Rows from block 5 of a small multi-label image tagger, named by matrix and row number. Rows with one number belong to one channel. Each number is 200 + 40 x the weight over its row's rms, rounded and kept within 0 to 999. All counts start at 0.
After each channel's rows are labels from the 100 images, of 14976, where the channel reaches its highest value: "responds to" is what is common among them; "patch colour" is the nearest of a few named colours to the mean colour under the peak. Only what is clearly more common there than usual is listed. The data: single printed letters, digits and signs in grey, bent and noisy.
# convs0: first 3x3 conv, stride 2 (model.blocks.5.convs.0.weight, 96x64x3x3, each kernel summed), inputs 0-63
# convs1: second 3x3 conv (model.blocks.5.convs.1.weight, 96x96x3x3, transposed, each kernel summed), outputs 0-95

convs0.43,249,157,189,211,205,186,143,170,135,183,226,230,205,187,157,254,231,210,179,166,176,129,281,187,248,238,188,171,184,210,202,218,269,191,178,170,187,213,253,247,254,156,147,168,236,183,185,129,184,190,198,219,312,184,184,233,218,155,211,186,152,316,179,233
convs1.43,208,202,155,175,162,240,152,239,317,229,223,168,171,234,137,217,175,187,197,255,241,208,182,212,180,318,215,157,173,178,251,238,253,205,102,150,220,241,184,187,201,197,161,153,181,183,203,206,210,211,245,343,200,195,172,209,219,172,158,195,212,198,246,197,128,202,236,208,195,252,194,149,168,160,184,240,180,233,220,205,228,244,230,185,248,219,204,193,310,221,196,216,241,247,243,200
responds to: small letter; the character p
patch colour: grey

convs0.5,176,134,199,109,247,176,182,165,155,182,280,245,220,199,95,190,202,154,187,185,259,231,199,203,251,163,210,187,266,247,205,236,183,181,242,232,189,158,247,231,139,219,158,190,233,227,229,138,158,211,226,178,193,242,139,228,169,171,226,230,277,240,152,192
convs1.5,177,194,192,205,186,193,228,173,246,174,206,187,222,137,135,137,139,178,154,192,263,246,171,261,173,215,191,169,163,247,268,168,179,230,129,207,329,184,135,196,206,217,220,265,252,162,210,240,235,249,171,171,181,156,185,227,193,190,304,185,222,250,211,245,172,209,192,261,171,182,135,245,213,228,245,196,185,210,208,180,225,235,180,288,175,176,154,221,232,169,159,232,182,183,279,151
responds to: bold; capital
patch colour: grey

convs0.58,206,173,230,178,260,181,248,207,183,155,229,180,290,175,189,170,270,192,158,247,265,145,160,203,202,135,258,191,248,203,232,268,234,222,238,247,167,226,277,126,225,209,178,202,215,149,134,195,211,231,182,204,245,174,253,200,157,161,137,187,132,207,207,167
convs1.58,245,208,183,157,156,199,227,200,202,53,200,180,235,176,200,207,254,166,159,156,192,228,208,248,212,201,219,174,204,135,213,191,159,217,157,242,217,256,159,244,184,119,219,149,197,215,267,194,173,127,210,268,215,216,176,180,230,203,209,220,224,171,155,247,220,244,221,266,177,270,215,176,252,193,165,238,214,251,211,243,285,197,297,201,169,183,229,243,184,172,195,253,212,282,180,135
responds to: bold; small letter; the character d
patch colour: grey

convs0.20,217,262,145,270,251,211,216,203,172,327,236,159,177,245,262,258,212,210,248,253,243,201,212,227,178,247,120,173,147,190,147,162,247,181,202,156,202,153,259,174,250,150,196,125,149,184,160,214,167,230,177,181,220,213,200,193,204,173,218,162,180,207,202,207
convs1.20,214,191,172,225,270,265,211,236,142,207,173,164,205,257,185,196,228,237,199,245,177,227,308,241,165,208,140,201,189,204,158,223,156,156,229,204,179,172,237,247,253,210,144,172,238,194,210,217,191,168,192,199,252,134,201,223,208,185,190,339,179,215,235,112,162,184,171,170,186,177,220,220,144,219,247,230,186,112,215,185,140,271,219,172,266,183,221,123,203,185,259,210,212,135,170,186
responds to: serif
patch colour: grey

convs0.42,136,193,201,218,183,226,279,200,171,148,135,190,174,263,202,192,210,261,165,287,183,198,274,240,171,173,264,171,265,251,224,252,182,177,195,198,193,156,243,156,148,214,212,217,233,214,158,175,287,162,217,135,146,173,196,206,217,248,118,237,196,195,198,199
convs1.42,217,183,160,245,237,218,195,213,208,149,246,208,106,173,174,203,245,226,223,158,196,143,157,127,225,141,229,179,224,206,133,199,193,200,209,254,214,198,203,248,153,299,229,169,164,162,189,281,191,171,170,133,230,181,198,225,133,239,225,220,167,189,234,181,254,229,235,225,230,173,186,258,244,170,156,227,135,165,244,284,262,225,201,204,140,139,254,193,223,150,109,206,238,169,189,193
responds to: small letter; the character q
patch colour: grey

convs0.16,234,164,174,188,223,116,271,222,221,221,155,128,236,172,199,239,199,158,246,227,248,183,148,220,146,189,190,229,186,202,186,193,247,254,182,214,161,173,159,182,217,277,227,204,176,165,227,221,206,252,280,227,167,178,220,212,98,181,116,274,239,157,232,216
convs1.16,190,233,174,185,196,226,183,203,116,229,138,242,222,157,204,249,174,153,248,164,207,229,199,243,207,232,198,236,194,229,186,248,202,191,222,196,219,189,106,163,131,159,162,203,275,185,173,168,234,273,197,206,266,287,122,159,233,185,290,189,216,194,163,199,230,202,241,154,158,234,204,207,261,211,163,203,235,261,178,274,153,256,233,161,152,190,146,230,161,166,252,177,143,143,223,158
responds to: bold; the character +
patch colour: grey

convs0.88,191,259,194,193,235,150,214,172,182,216,196,305,232,193,236,182,209,189,246,220,173,201,179,161,143,196,171,174,208,212,90,189,238,191,235,207,168,202,278,145,261,308,177,234,179,177,159,159,181,232,288,168,202,204,175,169,241,114,203,176,223,204,180,218
convs1.88,185,195,136,200,258,215,177,197,164,180,204,213,213,309,136,219,180,229,229,188,183,228,250,183,198,280,205,171,134,183,184,206,113,123,155,173,181,299,216,177,193,193,146,202,202,240,136,204,238,193,153,183,155,161,202,245,209,230,199,174,177,166,178,283,158,161,228,112,200,224,201,266,161,168,172,178,174,181,205,135,159,175,262,210,147,159,184,136,188,135,234,163,211,158,169,237
responds to: bold; serif
patch colour: grey

convs0.10,261,216,178,198,116,203,221,238,215,156,193,169,262,242,205,180,170,182,184,160,236,172,157,273,199,225,214,189,123,224,240,267,198,180,199,257,232,153,160,170,219,227,206,253,205,142,152,174,137,243,214,197,260,243,177,218,122,266,159,159,167,264,149,193
convs1.10,214,176,220,183,202,233,232,258,154,149,140,297,193,197,253,246,225,317,197,207,175,163,211,222,232,257,189,150,250,273,195,172,155,224,163,179,245,227,182,201,247,166,231,164,211,204,170,139,170,165,170,227,199,248,140,206,257,184,207,198,249,144,188,166,284,169,267,208,242,308,238,238,181,250,243,171,266,211,236,269,239,234,231,214,161,216,194,166,192,201,177,217,217,195,211,196
responds to: bold
patch colour: grey

convs0.55,192,227,152,163,171,128,219,257,280,174,210,182,204,197,214,196,185,206,204,253,175,214,186,221,197,225,139,167,217,273,297,177,150,201,204,123,184,199,199,208,235,188,233,211,173,181,195,186,268,273,136,242,111,208,265,169,167,192,201,126,266,158,174,197
convs1.55,186,232,175,244,155,117,156,199,127,220,191,176,278,233,171,303,231,184,213,233,206,199,169,219,208,186,170,159,217,222,230,221,168,262,286,160,273,247,176,193,210,179,264,206,137,222,152,283,154,225,193,170,195,214,284,122,207,165,197,218,161,219,122,212,246,161,184,152,160,215,180,246,225,131,173,178,205,229,125,240,245,241,210,231,244,216,223,164,215,178,235,193,214,240,218,195
responds to: capital
patch colour: grey

convs0.57,152,130,156,131,249,114,228,194,203,189,220,304,181,170,179,233,186,222,218,207,231,210,153,275,242,222,229,155,207,193,137,176,227,185,142,234,179,172,211,194,223,171,172,164,196,95,173,229,189,205,243,268,218,210,211,124,240,193,170,171,215,173,151,165
convs1.57,224,148,257,82,172,144,201,172,187,147,177,215,189,202,174,185,223,221,233,188,229,271,212,221,114,194,198,186,225,187,197,218,140,179,261,215,192,239,256,239,122,233,177,131,186,220,96,242,206,195,201,158,274,226,180,192,203,178,175,259,187,174,215,293,208,206,299,216,176,141,219,243,215,154,183,216,240,220,219,170,191,247,239,223,164,249,176,140,198,201,191,169,173,272,167,176
responds to: capital; the character N
patch colour: grey

convs0.80,181,238,209,283,268,208,150,138,211,234,186,236,227,159,202,204,174,178,244,204,177,227,287,187,211,295,164,259,215,218,195,129,191,164,209,188,174,132,138,244,186,183,154,177,187,188,101,260,177,200,250,225,240,255,232,202,241,211,242,178,178,247,191,214
convs1.80,152,204,234,233,160,240,169,210,190,123,216,196,174,214,209,260,188,227,229,188,169,188,178,157,185,231,211,176,201,204,227,180,201,176,149,160,267,242,311,214,217,163,193,286,209,247,265,121,158,215,194,216,165,179,282,216,241,167,200,184,226,220,227,181,163,204,175,225,172,136,217,225,101,266,243,167,199,98,274,158,202,190,157,192,324,174,212,209,190,194,216,199,160,197,226,189
responds to: capital
patch colour: grey

convs0.28,214,225,243,257,205,150,183,158,207,298,254,227,188,200,220,219,152,221,248,203,275,171,110,234,203,130,150,133,185,227,195,152,190,205,192,216,211,127,215,145,127,150,186,125,200,195,217,215,209,164,184,183,173,205,248,245,244,232,215,215,234,142,256,178
convs1.28,219,213,207,247,170,197,155,206,268,257,200,255,171,237,237,152,166,176,180,203,245,251,288,197,162,120,167,236,185,183,156,223,187,236,224,213,141,204,169,219,216,241,233,155,245,174,218,223,249,253,234,193,232,150,271,237,203,235,243,276,215,216,206,150,233,274,167,184,225,175,242,263,233,179,218,112,191,151,231,232,128,243,189,178,267,276,148,224,184,253,229,216,151,201,187,250
responds to: serif; the character @
patch colour: grey

convs0.90,173,115,192,205,231,225,187,185,203,252,215,236,215,185,193,96,220,208,174,288,198,174,141,170,246,143,193,203,272,213,193,160,249,278,213,264,144,188,213,161,297,225,167,228,257,136,189,203,189,260,159,203,215,233,171,218,199,213,176,184,199,192,144,165
convs1.90,174,171,229,151,220,184,224,149,253,241,139,179,212,214,242,178,206,175,162,195,178,225,160,144,217,240,264,228,144,205,148,212,191,222,201,176,202,229,271,197,246,191,144,187,215,173,186,209,209,163,155,231,238,206,235,210,269,151,230,164,305,206,155,300,136,192,272,149,159,190,217,282,215,158,168,147,180,301,193,230,134,197,130,194,262,185,275,191,173,185,178,207,211,213,207,177
responds to: capital
patch colour: grey

convs0.7,188,181,178,206,205,209,178,209,259,233,250,164,189,207,215,187,96,125,194,213,198,176,190,204,167,245,195,219,261,161,222,298,284,184,196,221,163,154,180,142,200,289,260,227,190,200,132,233,259,233,218,137,184,196,209,174,154,160,184,236,248,163,196,261
convs1.7,232,272,117,232,152,231,226,193,195,160,226,207,174,224,203,251,214,205,137,182,201,275,221,155,225,228,170,198,163,132,203,165,150,219,183,242,224,216,203,216,181,261,257,176,166,227,195,214,186,171,217,163,180,208,200,155,198,231,241,124,212,113,122,175,186,224,209,254,229,221,242,192,151,220,196,178,258,41,201,275,149,220,189,199,198,219,236,164,226,204,206,155,160,113,197,219
responds to: bold
patch colour: grey

convs0.32,172,145,195,214,179,147,246,194,241,174,196,191,167,184,187,225,218,158,211,243,197,231,169,242,237,266,178,213,210,211,233,152,210,188,203,259,151,115,148,202,193,248,267,230,201,240,184,159,250,116,263,218,142,138,243,113,154,256,167,198,207,145,240,157
convs1.32,246,201,164,212,116,137,210,201,165,225,256,245,168,203,153,235,245,294,188,168,132,178,122,231,122,256,204,244,216,221,150,135,184,180,154,197,171,241,223,215,180,227,209,209,93,243,137,180,172,206,234,211,212,191,225,234,186,234,220,208,144,168,298,133,113,201,171,173,209,238,174,282,187,183,224,190,192,161,202,194,236,215,168,165,179,249,218,135,230,219,208,221,188,175,173,171
responds to: capital
patch colour: grey

convs0.84,172,178,186,253,244,197,151,179,190,190,260,177,236,236,197,173,155,232,220,230,180,243,263,181,234,261,168,187,195,210,157,143,180,136,264,199,227,232,169,133,328,161,109,134,211,248,229,244,242,218,241,208,167,183,163,219,197,178,181,184,182,167,235,231
convs1.84,202,221,145,211,190,257,138,184,209,226,140,205,213,169,214,127,176,122,291,242,233,213,181,251,227,218,225,144,217,210,166,225,195,215,209,179,196,257,223,198,230,221,182,202,178,111,297,220,168,215,262,242,221,198,211,204,233,181,213,175,133,167,152,206,151,230,170,146,222,167,190,198,192,241,231,144,130,135,188,241,143,151,157,149,112,164,174,239,198,207,148,275,213,250,235,150
responds to: bold; serif
patch colour: grey